Rows from block 4 of a small sound classifier, named by matrix and row number. Each number is 128 + 32 x the weight over its row's rms, rounded and kept within 0 to 255. All counts start at 0. Numbers have three digits each. After the name is the row's rms in percent of the matrix's.
After each channel's rows are labels from the 100 clips, of 14848, where the channel reaches its highest value: "strongest on" is what is common among them. Only what is clearly more common there than usual is listed. The data: single notes of 20 synthesised instruments.
# conv: width-3 conv, dilation 3 (model.blocks.4.conv.weight, 256x256x3, each kernel summed), inputs 0-85

conv.34 085:134095142198135099108126118106130135101129142104130181190147165106068134194194161126106130183076156095120141110102116172108177123153170131094131124145120122175123167172103161137133104114095143107119119092134121117099119124172116128142086155117125087146144082
strongest on: G; B; note: B5

conv.145 102:126147148141137141061098039099094127123079111118131117089127130102067107170117117117046109090132114158081097175200179165168098136162157101086184123103179109092134116103119134044101120150113177121175133143102166106165129171176160086143141223124074134127091134
strongest on: D#; octave 4; note: D#4

conv.97 110:132142138137090129166112091160075118146145145095139181171091127115095192125163157139133126196098098139142081109174182116082137166091108115094153136117119111122186093207110167133128123145167136109133080093136097101090166125121156103154107166157162094103110155
strongest on: G; octave 3; note: G3; B

conv.215 098:060085116094075106155148138119131105150151115167168142135136108125099168105149136089084094083146091087107173130132126096176118122114111165145099126110112110107114155109155140140119077122148073096119152082177098088120137081190116032157130092131104081144087147
strongest on: octave 4; G#; note: G#4; note: A4

conv.154 091:148116114193101118110090101048145122116121131147115118167134104132135178121043072132153158135146114165148158103093163094164116050139156101093147152059049080164076125158094133135120118131099088071097142163161166179130187153136074095149138132068096125121105128
strongest on: A#; octave 6; note: A#6; pitch class: D

conv.62 102:128133114164181147135138077116117136152162105140157136102134094089172112169165045117110111159175088141162114094080163155126155136134169103180110148161159199124151142115157128136132146051141102147095170110119107140150096148145111119104137124124109107153132133
strongest on: A#; D#; note: D#5; note: A#6

conv.226 097:147157086141134133171122113128137145115074080136061142160120126101168159183140117156107088191124143104154141126129125069098153076170125101181110149160188063106084138063096111106097102155171152162146082178146082157124175074130149096140134080179189085072159117
strongest on: A#; octave 5; note: A#5

conv.143 109:130141145087158176089176116096108117148147107148136132143137075132164157167078123101174098115076165112100144116174075135131122166138138071084135125150126119117123156138113147161109047102084157139097142123100103149111068094073197096102113122172191091141116123
strongest on: G; octave 6; note: G6

conv.141 111:120130146108131098075148110166136107111099127158098153139146124152111089140101116091113105116141116157059203136153118164107085164170104131101123138160148144118158138164107118061142126092124151223108107066093094116141093112106173123186142140114188137145140139
strongest on: A#; octave 5; note: A#5

conv.147 103:078132104198113137094111118124121070188122131164090107125155088112124142098176138115121101119145154135119167097143153124155150083157111065136154111144112188087160136100107146160120133166132148164120110108126131132128059149115145145128147158114090084122105098
strongest on: C; note: C5; G; note: G6

conv.36 094:060151103119105110152160141163090113189089124103153109140188108175126141148087145134158128081082122153073128130076128134174115141164124168128122124135133121127136110128127118120117180166081120117181112121141127159140174075091154121076145078124088126145120164
strongest on: G; bell-like; note: F5

conv.54 110:171109132144160094091086093149096148148093165149103098105123190154187140090163149129108152099097133112138109123143138159111156133155133093111150125133145155133128152099095096093156074140143151135105168167116132142116153059078150124138148156137113124169181091
strongest on: C#; octave 6; note: C#6; note: C#4

conv.76 093:138127047124083069120132151151147077098117109113061153097122172200078164137085200170145169141138122109093127077108145116088135153101127145076152129164083119158145054111082142076152141125112066132114143168151135101117157106148092180111161127117171153090095138
strongest on: G; octave 4; note: G4

conv.81 097:102156141082069077100113072166181193134098142179151116180099133077122118092133100117125158130115093084130113139153105111095142119118142046089158109151157134113124164074128138157137135130132072129155164095113111131126080127199035173162094156108110133142130098
strongest on: C#; octave 5; note: C#5

conv.11 085:176122140125112138109160130114088061144138196119165080156106134150082169135115122173113127146080108084145082108159134118168139109123188118116062185091185154113105140091113086123102105098103069151109090102129099095162145119156089110100080095153139158156070172
strongest on: C; octave 2

conv.216 091:118091113071147048162189106193176165061113171120119109186096105128109092117096166142157099117112147091145118108171131135137149069145123135112149109139143129123161155139145122137146184151154076101141159087126135159111064056100153223109108118131126046139161105
strongest on: G; note: G5

conv.181 096:103116143152083073108141164161123124130112122155186102141137112069148135177144088133128131164112150126123178088060117080095145196133083135162102139106096165133120189071153143148142144080119094148043167103149128126057114163082135131179134175113098119151148131
strongest on: A#; octave 2

conv.25 102:085113150156079092129144102128084098071088142147162132169157098189077140102153147146149103157143149148136101144141106114078151081122171202065119153153100098201135154164095105119097139085154135103110126085113184170127135113207120142121110146145129127123130138
strongest on: G; F#

conv.218 091:191135124129138142136059104123108127103143123145086073148127160144106185160081077129072166150125133131131132130115072069109057141126145166143133061182101143125141104118182088100107122132091138085132172062124148080078111102099154133144144153102134115088094156
strongest on: octave 3; E; note: E3

conv.174 098:088054068131148123115098137119158171133111197125149140166141121168132127113056089057122084107134161192134069114136149115136088084141074132139125105111095119145131132070076133177132114161077168190122063088155125124053176156171166103145111163179152113137125138
strongest on: A#; octave 5; note: A#5

conv.183 098:148145078150095127163096117103083165125155172190086092090122165131143157144187110140107152132085137098131146167155146148145114150068115117187112105120162161127111186135126133159168116168117167095087101141178094130170098154175103142129133117104086085107091163
strongest on: A#; D; note: D6; note: A#4

conv.239 091:127118176144046091136077145124153120104139033122100144123091144161084077131164073082095107134129113113156089075117169061136159107123151121115122193132092087142127104138119183121119095153117073104121099127115051083112083107187142114173120119089095116123182156
strongest on: D#; octave 7

conv.253 107:151118137084150106148130124123067134124090139105093151159110169054128139124143080141116103166179153100127123107073116173141094127113095084138119078146134176105109213110128112140154086186147158109087099127127133092162109130127125221103061157166079100128101116
strongest on: octave 3; G#; note: G#3

conv.41 108:169112150118086146084135077104087138114088132125150096194066214139130173119113085102109076137141060178160100136099124099102109134117113112164140178131086096156137155113174125139048120123092108101119168157112135083138146142103129099129110090149119157112099150
strongest on: octave 4; C; A#; note: A#4